Rows from block 2 of a small autoregressive pixel model, named by matrix and row number. Rows with one number belong to one neuron. Each number is 500 + 40 x the weight over its row's rms, rounded and kept within 0 to 999. All counts start at 0. Numbers have three digits each.
Before each neuron's rows are labels from the 100 images, of 14976, where the neuron reaches its highest value: "strongest on" is what is common among them. Only what is clearly more common there than usual is listed. The data: seven-segment displays showing three digits.
# fc1: MLP up (model.blocks.2.mlp.fc1.weight, 768x256), inputs 52-103
# fc2: MLP down (model.blocks.2.mlp.fc2.weight, 256x768, transposed), outputs 52-103

strongest on: third digit: 4
fc1.453:504467518482521476514505452509512508547547520507539497502470474453519540480422555498502531531457452547476531399532464530529525488490494487446461494448539555
fc2.453:482517487457497519500528508510501459413515571533506486473459452545432458597535408495464541581465522423505475542439479494486490508542491509506524594480467471

strongest on: glare
fc1.229:477596499491477498502493487540476498500521513536530491475501523455459529507504471450469501470550488486469569410473464505458518430478470485507543524511503551
fc2.229:492504493487542499505472543515523399494528578495447449550467532532558505438578490533479435540467463511500450509467550516495491573471520543546522536535472476

strongest on: the digit 2; second digit: 2; first digit: 2
fc1.81:540527472456407522505393561475489435472475584468465471435433561450525534498502464444560571482544482436571496498545479481490551505494538483520508559541539456
fc2.81:506453500561529490578557469542489546496486462469494534499542467512452493506461554500487465505502544484490451523552490529541467546505490504532569537510432473

strongest on: third digit: 4
fc1.477:471465547471496525534481567450484513453464495529517475522478552507478588466499485504492500519543497484513445495516520420529533532460539536465527461472470552
fc2.477:530494450491485504490539452502512510557518493461468455502504484516524437516471516516503474518451482523524477476484508627498519447546488456490485444541486542

strongest on: the digit 1; third digit: 1; second digit: 1
fc1.563:462487504561532481587517515636535533536429389475501480574434499546493482542501434467444476462430576510531464486526472521518421542496493443413432479501571449
fc2.563:532534468475452525508484519386439451433509637537595502502533527483506547478541524528534514507558419541463507514502510486494552486490537511524571494504487575

strongest on: first digit: 4
fc1.604:509532448459528543552538393478452490516510511500544533528517499520475457493501454439527464518515522514558497496452515493475514526474537536527544485461496508
fc2.604:541452501564519465496528517459573495437527469512471528480483488500571477494477540508469506507516499511515538472503478460517492528529485507535509525488487505

strongest on: the digit 4; first digit: 4
fc1.476:485505511470438536506461558477494504500596534547561556452530467437495536505470534563451548524507473523496424555478487530527571481485489560468464475555502514
fc2.476:559447498501528522524523445526518539508517498440440473524495495527455552523518493469493474401509437471490565420532407511468465474416512417525427528479445478

strongest on: the digit 4; first digit: 4; white glow
fc1.40:477541490463483495556562565483502480506497522479471501519489469540476506422522478520498577420480599529473447539453498506456494553505495547505490393584529497
fc2.40:538519498522478525394518455506506488558531528554553482536540461513529467536510487474528483597454472450557464518509513452434518502462475516547556519468469588

strongest on: the digit 2; third digit: 2; first digit: 2
fc1.147:458496501508554458426408490497428524545547469519540460467522494496515434446492516486481520549498553503509484471507492470487451525517488468521485484474468531
fc2.147:511501461545457491457553417451556481467438528509445540504465502503480449482460467561501503480502488473436483505570462527455523486497416504472525533460480465

strongest on: the digit 2; first digit: 2; second digit: 2
fc1.251:629505497495501522556513540469553506536481522481494445474497544496476435488459478467447549516573492554553589507483495440523531422535549512426538480492485473
fc2.251:501517452579526507537554463523474521499551478531498497465475472486592495490527460529551499514498602456544473539443483511469493538442487482453448535438489447

strongest on: the digit 4; first digit: 4; third digit: 4
fc1.371:422416494537505573499586458511505499548497494468515484487538556500547470567589528500500517492437419393510530553511581433496520508524501487457485476525540448
fc2.371:598527515481484477525452559478498476488509524491512475544510537536439554495427479440505460503531515571432438466516430562545501484479543494575540457517466520

strongest on: third digit: 4
fc1.61:519466496490530497484519499520464539496520545504506582511519586462557450495500533510501526526452547522453484540514512572516470539471509511418458484511570454
fc2.61:440525539551423558559472487508533462447516501593502454523484443518469510483529442469515470487558454447531462470525536496539525467544485503564520469487514441

strongest on: the digit 2; second digit: 2; third digit: 2; first digit: 2
fc1.486:536534498553513521554494549464465488525495495494508583496506533507487527457443515504499565554533512447509512449500544497470577576455507467478521461453471460
fc2.486:569490496458503440453518454559548481458532544485449470541481463472477514507478480544499486455490499532506485540501466478488502443490495475513511553501489570

strongest on: the digit 4; third digit: 4; second digit: 4
fc1.695:427467481465460505495440519512535452524418495477506483498505533552497496539432534475515533528466532448538477523441534461464470524500516575448458491553498517
fc2.695:452514535477527575514579476472481485513510523578442459550540465540499473539462506461498498533483464530501594540548438520526481472492569532494449470522480545

strongest on: the digit 1; third digit: 1; first digit: 1
fc1.536:514558445479445477472580486480533455499469496419482475506554436478583530487499507499460471514505516535492561431535544540502483528502534500561498525534497497
fc2.536:483500550554581553527473483530455538477524493486449433487497608460505489589470488432528479496472520378508469496571512451495528515497432491478505476477466508

strongest on: dark on pale
fc1.648:490569533509561490494442421444455525567468465539479451551506563536509526495551439533505552405492508497472501488414521384445522459517483573458498498550542551
fc2.648:491538447520520510484485497525592515468515547405529503525498542537420525436408474523500501457603565476532505511584417546526522462495517470522477472547526465

strongest on: the digit 2; second digit: 2; third digit: 2
fc1.80:524542525484493484557495453513507500526425481543533481516453523492458471542508455474554547409463483427504506501488512573504450548488540551480538492516442484
fc2.80:588489481504530530430450484574454504509463499491470502501508523514536518520435500544427452519478526539503530503561492481507465496469485409471469523503556514

strongest on: glare
fc1.607:459477513557522521508471537521527496457453425555502498535442461523466528507532516518465499478536602500460506506509505457552559498571482436505529494436583492
fc2.607:554544515482519501503492471503466483566547553478498500396478553496540469508519513446530520553502398503531564494462475496487499521444536542435435479521490543

strongest on: first digit: 1
fc1.655:496506446568490483578516563485514509582458557395410452470533446441440494443510512466557497465527469481513525512470474509501546439549537446499484533486537485
fc2.655:529469482490506517423514501555535532435518543484486508478490507556547486534458477485459450407468518533459548456539441505498448492445452493562491515503584497

strongest on: first digit: 4
fc1.399:527454463419468522457514565533535499491481526555514499471420527513475509525527454486479494474511511558500459536435490470465492534579489520541557547468484521
fc2.399:540514532582493509480538480511513537453524420492513510515499515546473491480436530494541497544486466522510473500560524534508513488374534439438436565543540422

strongest on: dark on pale
fc1.27:480487454512515502512538515526481497488549467564528544449506533418501506551526563477468489511471478552514373546530555550505558539475492484492475574446481536
fc2.27:484489582479489489486407543473548523515420577453489427502498441574484535438487410543496522507499489449491591434449426451462496487492543542481501423510508503

strongest on: first digit: 1
fc1.643:424473505479473447480503474515533429465486466417519465567462450449545521499484496487505443499559499471581548502457533505469572511492503498568444533528508532
fc2.643:483593527453524428485461492549482537525502514498500589520567512529444522470462500511531523519490521560462486533464476526446441491456512531406529442538540477

strongest on: glare; dark on pale
fc1.535:556466487457521565439539469439484448523515468518426502526464448565566511474485466486471439567447517536522404477521448522549469523461501501436460496506502464
fc2.535:400509494552497420553435522508472563486484464503556465481524564435458476587503546523506582433554490453487545520434494509477504477575522478503554493512516491

strongest on: first digit: 1
fc1.761:492492481438502499552505561527549561546552572560463498472529492491488562394507444532495436566452415444550494476577472486455543538481542483509489514491536568
fc2.761:464497485545515511461529467473430489512427447531540475570515557523477478567480496522501490423538557564429446543404516483495477543504445478529497503507524496

strongest on: white glow
fc1.232:518518592444536553508518508493531561463531501574488477544497489531525542494446527501500493492469500484545465503506460455454538472495502528472461448497550445
fc2.232:524499450522448462535453478537485426517450544483471454452538523471532469512503474555503486515468481537483507543545494546512479550483497528505571507522493564

strongest on: first digit: 1
fc1.278:575496497545544548564481419523474511548528521594520536483553400549584509471459508529498409514525502553439554413525499467451472505453500442485526438608507540
fc2.278:546486559504531432492386532472452532502477519535548479485452491489493542549539451515479463536459509556436462437515497472546521453457441517579483477485560531

strongest on: dark on pale
fc1.609:472492509493485493530562510538533494525501535562500470455519457480523439564451408553474415513491495446472535470475517470439530466429467530514490520511447561
fc2.609:521534484421541521488500545405491489588483543505505473504554590465551488504536514527451416481475531480418505468576506511525524419417506566494447507503557576

strongest on: first digit: 4
fc1.658:406482492512475521460547503511442518494527474502479507501489448624484489429586492544558547560524508482469527459517510480525516471459449450536507524433440465
fc2.658:563482450435482549499540530457517472540475461496482439506482471451480532471449486447551493410476463471460505462547434508502504448578485485448468467441496572

strongest on: white glow
fc1.282:543511491497538511600450523506458514458478532444497472481551532531475542533478551463439476515486578483498562471488454366481510482505519505584498395452428557
fc2.282:452479608570522504468430534515571489532475524561556518525518464540488462359542455545534485489505474548533464461492552510553512523491450502501528443423536445

strongest on: second digit: 4; second digit: 1
fc1.601:422474482533479494458507448564542521533505541397465499518506558533484447453476444487493460452482512539562441508481578402486475472500501460515492501524513478
fc2.601:467457460508489450513593549455552512579486442525522497436466456529460527547546572508505564493451498543453438440561570581475514456422523511452457543503393495

strongest on: dark on pale
fc1.250:496558482435420511494527491553517507512575448503512477487521509524449517518497470526492476541380457527515544457551495500491471542458451519430496547511461504
fc2.250:473483532521520521448493546500489513479465529509528488528519544457556514542440524516476611483557563432512447541494520479459506512488584547528543459501536522

strongest on: glare; dark on pale
fc1.379:546456496493428495455577520492526519435465475545436507507476483438501462578478535525493518460512528577458474506530462519483537507479598482374539515493535531
fc2.379:445508525470608463483455491404462571474571473528557500432545567470535528533492461570480495455509517488436490426462542529460469487542556540454505485456536500

strongest on: first digit: 1
fc1.508:502513465540474521457570572494542473436503533454521584505506414421515479482406460540545493512437520531515506516483468440485483441473504470538516470531479530
fc2.508:479586518487512477580461479527576505441487459517429425530477560492485551525542447523500475513528407420468421486492481493502505514479449552456470512534448474

strongest on: the digit 2; third digit: 2; second digit: 2
fc1.515:544486469455424542583523468497482456555527450501505485438524535538480601535502476477524450526479541486494462510542649467451428533543507546463477485438495490
fc2.515:527524519483563513470505512463469514532461536561497504515457499551488534503415480478529389514494433484512611535538492491482496443463536525523508475548538484

strongest on: the digit 2; second digit: 2; third digit: 2
fc1.372:503531503513514469570521522513468504422543524493507524492505396521512569457425529546448466429536479476455526428483543554487540497472482536516528487474424421
fc2.372:546521452530417459541500492518565470556497518453510493545549564576441454505503481483516514480499542482520525577454530426501541547439494430488562486525601462

strongest on: glare
fc1.760:471505486544492569531501531537568535425525564448501519458506521512571516549521528568492538530463518562535565548549514489444502467463498457512521512495493523
fc2.760:494470465447520478456506485476401529556545449545583441546478528421505455478459514512450487454511461434463444451495495529546490553507543464471439476455514497

strongest on: the digit 1; dark on pale; second digit: 1; first digit: 1
fc1.406:537492554487479426479479594495531473434516541458516554501483498460481495415502459539550459488451514455511510449490522463511433493538476473544499566496495502
fc2.406:447441465444549454450561468417466505489536469493523528509529484552486475517523476521541524531527506532501575379464445483543542473520504513482478494457361544

strongest on: the digit 5; white glow
fc1.177:508505470513470464503457474476431537541495482492445493476469541473546493551503447515418478532517466458499553415512534426552534520485441492508623501442499529
fc2.177:499460498549522529432579526428495496488469526542417489465495497478517540482535461508494575467532509487460527485533546576516523518479523506495437513518396573

strongest on: the digit 4; the digit 1; white glow; first digit: 4
fc1.598:437429449531495532406451508473520482427526476520506513541526475563505502532496500524583476509466555520556494520437445449518500486505519493504536533493502511
fc2.598:582542518485557510612526496508460525510489511464480460436446516428479475464510494465441462515540475488418541448499595549516489507541485484516498444474513503

strongest on: second digit: 4
fc1.211:508508504574490493473400523499449497492425394539533457482484527441579511509459445466533509507426515500518517495571529520482529567479485448446494478536455490
fc2.211:523558502443493503540576487504527439472558596449491465543511456493445487511520585478489524483561511513501513514459467485521532444518476474531495493471506434

strongest on: white glow
fc1.208:488529471514474424527490493585538583519536509508515517545462495462475540466500457403444486461505460429430470453467458541523503474506529483482461517435536502
fc2.208:517465517499545459503437529443529446579450470576486463484458493553527532450528471528576525469489417509496503489488479470495532518523555542556460521524483519

strongest on: the digit 1; first digit: 1
fc1.683:463539437483598491500485441465515477540392501464530520580461424505485500500430483512456411522516514549519486505502547485476508486482458485500475453479458530
fc2.683:497523593523426495497520572507428515513535481511498559430525559515490544534551530491490565521543403469552485492542455544538481476500527502513520498567527538